{"model": "image denoising autoencoder", "crop_scale_min": 1, "encoder_norm": "batchnorm", "decoder_channel_attention": "se", "decoder_attention": false, "optimizer": "adamw", "beta1": 0.9, "beta2": 0.999, "batch_size": 384, "epochs": 26.4, "warmup_steps": 200}
Rows from block 10 of the encoder of a small image denoising autoencoder, named by matrix and row number. Each number is 128 + 24 x the weight over its row's rms, rounded and kept within 0 to 255. All counts start at 0. Numbers have three digits each.
After each channel's rows are labels from the 100 images, of 14848, where the channel reaches its highest value: "colour at peak" is the nearest of a few named colours to the mean colour under the peak. Only what is clearly more common there than usual is listed. The data: gratings and oriented noise at many angles and scales. In brackets: how many of the 100.
# c30: last pointwise conv (encoder.blocks.10.c3.0.weight, 208x208x1x1), inputs 0-103

c30.191:128121000128068091121114127126124126120124128095205126136115122126114110061128148199127095098111117109109100125129111114109135114127093129132180080127118025108128103130124123143071165130114115135126130125109121130107128109101157126132064120130137129133141128125137125126148134135129157135128112116128125124126142
colour at peak: blue (78)

c30.113:126119088118101128127123127136137139128127121134154116134118129149148124167126157154124204128251125127105128132127126128129131125122109138095145110121129135124127125128126129133127128129134128131132133117038092136111139127117104130067128074087084130112129136123129129126088138135129180139131091129128131138110105
colour at peak: black (96)

c30.183:129127000127092107128109144127127129127126128126167140134127129128133116125128140218130118128127126120134116128131126133119131130130122129141158101129174117122123118139128124145132127127123120133128128134012141128109155127096149126126117161124146129146136128122162127127135134131133225133127093109126124110117144
colour at peak: blue (68)

c30.106:122120106124128146127129234175163120121173120123156177204125120255197121118144123233127113121126120139124119255170126102098127122118169169159209102209133125125122136125117123126139140134127130114121121146128157145145148133129114130146159126118131150144120125116125122134128129136114129129122150126138133124150155
colour at peak: purple (26)

c30.60:129116009137104103108112104123119130108120129106162127156112109124104105069129091201126099066088106109116100126124099104081134129129107125102190097123076000095131087155092104166079154130127119132118120068112100129138116087124199125127097134126135125141138129131122116157151128136112105130113129116130125120123167
colour at peak: purple (37); blue (35)

c30.34:132128123124114148128121112132129128126129125123123130138128123115099128129127120133127100127122124137118135129123112069075126129123130128124135121130093125106127114116092110114109067127108124120116118083120133135158099109141089130130152142073082131102117129132097122137108126133103111118105168131129133128143159
colour at peak: brown (36)

c30.168:114121048129083127114087224127171128120128117121155187158125119211121077093128135245129114114122118124123124158118112020081128115106117128127164056127151098103125122122125112082127118130119094106115125101038140131168101115093137122103133147116129138126122124125130117135132131132082147129096124109128125083135151
colour at peak: blue (68); purple (25)

c30.65:134132023128118101132117142133129126132134129136161135128130130128129134140131154148128095135128132047127110125126138151092138134127132132149149111131092122244149097170132133143072117133171120143123137077112116126128090126195129137123140139159121098127138132144133120134136128155127103179121109127129129157143073
colour at peak: black (44)

c30.86:129128129130110127133121128131129129127128131124131122128122128130125128114127127131130112128128128137123135128129124112108130128128133133118128127128117053129130076128128128143125125129128133132141128093219121130116156128138208128181112102139156115129137130130131129128129129128135126128154138128130131148136054
colour at peak: black (100)

c30.122:128122041128130127146125237154183134125191127129226168193121151255145126128136134235128118125151121128133123233130126120097132129131156149143212117137146122126124146137125127147141137127134136127131126141100131139123143126138137132132194112121132119143122128118127123123128133134121170138129129128126127136142161
colour at peak: blue (45); purple (28)

c30.152:125123106121112139125132130125122136127128107134182140117121125127181130129129132171130144131131125125084157123125117137111145126123125124080161117130108123122128103135124121124118114128132111128127167120063104131124112136096175132098046016084083104114123098132140129130155124113125100127127083134133131135111115
colour at peak: blue (55)

c30.112:136136127140128123119129114119113130120131149129126165116133109109092129131143140126140149123132133120140109117135137128138116141134122114133117133125150153127152136132090130090110095127121135123102127124055149111140143129117130130120124128221132136125129124141124118117143113119046083126108129126127121097130107
colour at peak: brown (26)

c30.22:125112115137107147123163120133149136120126131108126131105124130149132119125128128127131106129092099135123136125122088083093139118124126141179118093124122109109132065078112101171169092125113143111118090090133120117180051103131026127126158137098080104098080128141069110164114107128101122110113171125126132101125148
colour at peak: brown (27)

c30.163:123123137096132071154135191140155133152148120154179147153126159168137129149146123162129104137253132047119097164129127119104166120126138138089180130130136131130127106132151131163105099137153130195135149128173058134079132107127098121132123177111076147036126140121132159143133106144136151144150125128135129131137004
colour at peak: blue (42); purple (27)

c30.108:128128128128128128128128208128154128128187128128128195128128128210148128128135128167199128128128128128128127198151128128128131128128176166203140129152178128125128197128154128138128153128128128139128128114165128128128128128147102128187157197194128128136128128128105128128128128128128128128128150128128128140129128
colour at peak: black (99)

c30.46:130125124113122094131131131131124128132133119181101137132126128126127133170149125071128118131255126091129063131121129123125107129120129101242093136119166132117133049122132116130116109138158114122126126109107060131099120126148097144127120113101097045083110116118114129123102120132130146122127111140141132139092043
colour at peak: brown (42)

c30.73:145154093140122155138158141142130132141145144145113123112145156133125233144135120098135126137158207132127113128142162127095128148135145154169089135140141136146129021174166156179128075143186132150122127090255116135133146127159090115150155191164071133079128126160115124162121125149134183142119139149165128127122098
colour at peak: black (86)

c30.175:100128068111138104130144141122147128129125103140206101123137138130142130128112171182110117138134162030174133130126146150127144108123133115148168127140077101125116092138093129122060114116151152129131151143128029117087103155107155124112045087192112049126124123123140133120136121119146114141129078129117120124106059
colour at peak: blue (55); cyan (40)

c30.18:140137112124133112165132147127122122141137130131144148136136143126148142135131138139126139133178141037122106130133142144128146141131134125115136155133037130137129099145106129156137091129130135131126131136162143125148159133167152129161097136149083144092142128129105128114162125131138122131125120131129126132120093
colour at peak: black (95)

c30.158:128129128129135114129124126127125128129127129130127126137128133126102129129153129132131148131132136125159091128128133129132128128128127127156132141138139142141125179131162129148129059145142118129130128135162223135149139149139039131142192255128204150128132135128126134138147130161140181152129174144147134138175115
colour at peak: black (94)